From a checkpoint of a small contrastive image-text model: text encoder norm layernorm.
Rows from block 4 of the image encoder of a small contrastive image-text model, named by matrix and row number. Rows with one number belong to one neuron. Each number is 500 + 40 x the weight over its row's rms, rounded and kept within 0 to 999. All counts start at 0. Numbers have three digits each.
Before each neuron's rows are labels from the 100 images, of 14848, where the neuron reaches its highest value: "lies over" is the class under the peak. Only what is clearly more common there than usual is listed. The data: drawn branching plants.
# fc1: MLP up (encoder.blocks.4.mlp.fc1.weight, 480x160), inputs 54-107
# fc2: MLP down (encoder.blocks.4.mlp.fc2.weight, 160x480, transposed), outputs 54-107

lies over: foliage
fc1.22:450511493508494544551470540432478567473576505549544442520456495541523449526494446544473513488527564426504446541521483463531617495523537485502488555488471518516476
fc2.22:438475500475497482500456435533571486501515485505426514431425538503509501553488447440434482491511476505546393429492513480500490501496529489432516435505489553502536

lies over: foliage
fc1.134:539475464472569532521447544506451496479557453508463457557508531565477520516469531559433547464526482419485499542500546481505488526531513506470532499560463518531452
fc2.134:539450525470486502513475502450503513470483498479480528511555530565458520453487514513567450522539468471546419546484528465501551473487487540517493456488436512486550

lies over: foliage
fc1.437:451498426472501508517443496510509469497469519518519570506466548471517459536443496467504510473499540436532481461502524535554490461431512470552462486466522442467482
fc2.437:488554455576481499455486481483520505568536548443451462508460434524480530538465475497514547438519404519528549558548514471520491479493534453522563516466520477521531

lies over: foliage
fc1.158:490511483558474505550527464505561471586531563476472491444505439458425501556545458497499457494544473534473454501459499524515481486548581490539541492444612576547486
fc2.158:519475534467488566513535551467491533424499580547516539511565545531403539443510433489504521448463455504524573552565469485541482500467564510472498540499480474508478

lies over: wood
fc1.153:433532519498494516569507495489496503599422532492527499547495515532441481510511444485526526546489533537484483473483547495495523533546456447588468502539506536559500
fc2.153:472547452530438481498457472481510478497496509524509557484558578487569446541561530473567518587406484428484459476459523448502530486485561496456519460505534512481506

lies over: wood
fc1.369:470500560490537511480487535443505455519522492503466400498484449446555472511510395487510487473553495446487398453424477528467558465470486478446558471530511501396537
fc2.369:579450486550481482464486469485542577488535380428509460458525502476442474547595544506499542562540522466520523573490471488480526546546543539542499528457569484530596

lies over: foliage
fc1.375:500516496501466468435490478567506608492484541449473454470420521464482451492449510495533537449473521510537495512494487455579515457542517502510493533498562451571503
fc2.375:507575466532494536463512470495541543501475476494494455438516478427509498445457473509585532576526404558440505461505543436499483508524510476482505517521547425542478

lies over: wood
fc1.213:517458505521546499455485470500524516519441477473516426476485567525499465454581523474489444530562487547476518534503497496548500517507436485509503545537502536473412
fc2.213:464493479548462540466536512522490564433499494454551522535462586492478556451460472514543493507507431511504516493501481392497478492466456463481459503468509506478513

lies over: wood
fc1.170:493442507505511432545505478462507536523499465528503469529542519496555459552505460526473527401529508526473472515482532524537467542466478597542483539504550465488507
fc2.170:514542573456491468525454518500512548518472516514439517541461530525513498575567516478479493477512466473498491560557487449526594509549501526473515527510591495531542

lies over: foliage
fc1.90:425566502474479507481514488504513489514565506514488509538481568474443494514499536507518547537477574505487481497551449485520494608417403470529538549478500503474478
fc2.90:522394490510426500529526509511489511587497511563487549472483538521521532550455467454531534463530501515460529499481555509537469504488543449521545497503475494475482

lies over: foliage
fc1.254:525428551527497495530519480510564458434494540496550484566493477523472495561596524510449513502461461455564482498531565523495572481506506517505544496545445470556536
fc2.254:589475482497527526530502514534535485492489485503510577534458531446441450523494496528441620454522560592446539455517486467506467526461496477509502526544570452483502

lies over: wood; foliage
fc1.52:441475529594527466469429516438565565557520509500477500585509436511477478476564469569503497468547575443518509499506472546566538461501559531500461513536480510482501
fc2.52:447507521584517499431443466498536485542476512467480489479433502421590509532450530559428486467498435449601460530498498487562511572518483500497474492552540470541522

lies over: foliage
fc1.14:461557516490449488496509475525556530449491504486495479488485448526534436496530491468487531524508543474537554552468424436514460512531514448499486504474521436550529
fc2.14:565451474458536529561462532529512537452489531503494568466462514520536469580548461506468545486530535487511438460487482459456590583502521550487489548486450465513610

lies over: wood
fc1.263:480463577549563487542542490473546502432517555500556447504488485501556447610563474509525451436571511446518515502465587522530527546494560576511463562523426491536508
fc2.263:475552511523524487447479443527499447546560515501459529496479490492534480476481524480387493470492536496483472541586590457580477546484505498466588526499538525563523

lies over: foliage
fc1.132:547495541423541454556465518475470426488583505539483452535445499436464549526502465533441494495466502552582460539485505489469484469495566455520546482491555491488483
fc2.132:469534504530493439522561496474495513499462525438534505525443444430483492486484538435529549530497566563470531468573511557505488499528428483440556477505470468551460

lies over: foliage
fc1.443:489519519550560520570482520424553524502590570492475474554436465506549507522448420423488456506504512602536492502549529529510507455525550540509475467537518484507461
fc2.443:404431541527515444543489484511477509544493482522536457499489458479497531427491540424507565486548449505465530509525494510485499496560510449511505442548453464467460

lies over: foliage
fc1.189:448469559510487512523523576483480516436509507552521486507453517517524484535520488519534506474549504473520556497478430456550392541497535554471523508460602505416535
fc2.189:574462459586424513482490541484517439532501453549555415503488503413487501528492532458519509489442513471517470476515483516546500483423540466505502572488538507555553

lies over: foliage
fc1.137:471520481517468575525490542520555473492534536468519482462420523541529518518518467518567550465462518424570540548526520480630641440527486526545412514550445458508473
fc2.137:499472453542556516459446442467588477560515562480473526495454540470500435541477455447534502535543419528525541498551511566429531472574544432463511467574510475494557

lies over: wood
fc1.328:485516506547519503541448434536508449504507481495533516470505423527490485552473540459528450471509545503474538468521560518439455546521422430526512507519489496469450
fc2.328:418549520522523528468511488546493481533520488483442506492507496478475544505535536438506501537551447463525443469511485510559519514504574531470518497494504440456513

lies over: foliage
fc1.250:438485541508544459499432520475520492469479542520497423559452503476572403548507442488395546466486516522523504568555448514513559545480478492511447555539460538482438
fc2.250:460436584474476534498464513527461476509521521557507471486466517454447473555469562514477568441557518485469472492533480439488580578468528515475453561440473448571475

lies over: foliage
fc1.380:538471543563552423563519465504506437509522416489483443476478512458526511535467454569503478473554463481466410487400524539568452524447442508533445495422465536481517
fc2.380:483520535509453434453476533529486563516515527566472453487528560459495478546553510518493495539468547463511506508500552439581522431498499529508515474494481462509552

lies over: foliage
fc1.135:497471589535498522511594475505561491430549434439486477529487494586492492506473440466571521494535495546567570444487481545571517464525549556499414522520497472548502
fc2.135:540484425469512527469445546486561477510468567558520482500532484523496439477523483504484413540488564428510488557479497538529471501518535527423482467563524556555562

lies over: wood
fc1.162:490514528493530464498525488495564494444492543517537489463501506491513449567513477513543547521477476536531481544574498546530525515544484520552522581482545467473526
fc2.162:458593482429493541537486483478588494499515494475554560524507494524488562467508582477427560557490486483412517533524451472577485509502564473547509467485563510566476

lies over: foliage
fc1.199:491454580506582502552519470464576532542450528592513461531493511501497513488521558501508495487506559451507540566448438563479523492530503584506481534487450551452416
fc2.199:501482469499539492503473543495520433529533523508457466536473575436574475529523457487481404520511568522534508510487532553509475495506548498523509522531576543542497

lies over: wood
fc1.425:436536563478487485425488522570456532485514505494555463440412550574512466469487461521506480513459583492550486501500478494548529564482465479459505459510520479564526
fc2.425:588515489475457474527535508514542499549500506561496562503478534561497446541503464464503508514499534483500480570428530504559469523518547571504464502466439555491505

lies over: wood
fc1.384:492490580452478478513553494566483488390512443446542462551494473586490460528534471557525457489511469546479488509437508527520506575531501458529496501457476540466491
fc2.384:551488489478483497522535516523489442510553495552505460473599542546497513561481504469457554547463543465409473473534539484570511479512587490555462515474502469462554

lies over: foliage
fc1.441:484451530493468499573449491515538483452497542454487526494482502480518483597491462534435526529486522513543476491501469464532503563521496401555526477435514485600543
fc2.441:477482491460478480497506539487569470499488488502550495482559495476548556515545462545488500502468509454457548524468507553530463529435529456532488480502509407507451

lies over: foliage
fc1.145:447486577521510557515490520548524515532532554529587443531487491580530507532427495485522513449503563572508523487546556469572499507466538516434534464534498420542507
fc2.145:572434513451500514461443527490560454494514527565444512483506539456529522467483425442488444419460553500521501477477487580462440585434502527437537491504517486492493

lies over: foliage
fc1.424:434448532515514445488525509448507488530526495517494458536519504494479457528537578563415510560547499568529574517475487495489458423511512507402472582565519514512519
fc2.424:484562521465502509441501511485522421521545458485491480488493484477455526468496566408538527532509470507435474420431437536538482536555399477562497462477579502456532

lies over: foliage
fc1.164:513448512452448509499487516354540579531557484540473469488493523547467444523506522493518521494533470517535504484450490385450518524522512498487527609559459547484502
fc2.164:517494471457502466544518503555449512491487429486485391482502532557523489510559475515466464451454543502532421526479453456498459504468467557489555532517552546458515

lies over: wood; foliage
fc1.446:523496505484520474558457495469492464510515490542414502535517474489526492493450425462512572488494524491510472523438577528527477458470527501543553466498443507522451
fc2.446:451540505532401454488503515483533477541511463524528431515537508466522544540554496487494517460475509516567490514471505478519502488436502503528559495480506487501540

lies over: foliage
fc1.28:495484516443379557485556542479573448504508509494522489507470489518501504478399422477456459451596489493450519494502551520491472532513471497490457524482504495481466
fc2.28:568461473479579531543500557515551594477459480545508510470527534501551455509480468495477527466472454540532494462449498457477466519510474517441445476559426455445507

lies over: foliage
fc1.300:482536580462451498431512489389603516467550469552501514522400460557490468480523429565447525430562489498546495546514494471462510452491440467519565491467526531531495
fc2.300:472513515568514497441491410479504533532459495445548506556455518478451497491453551518508558522486529522510487448523509491515529442501503505424521519548484459510520

lies over: wood
fc1.305:513486530493576525497547493482487547457513551525467481460466440475486443516468399367480488542561464546496493466489489474535485560531523555515495524520546465550504
fc2.305:473600416502527521488534535513483575496448507504574520542489484524540520501569506585494432519472508528550517512548431444511454527479467507502535483529494517512579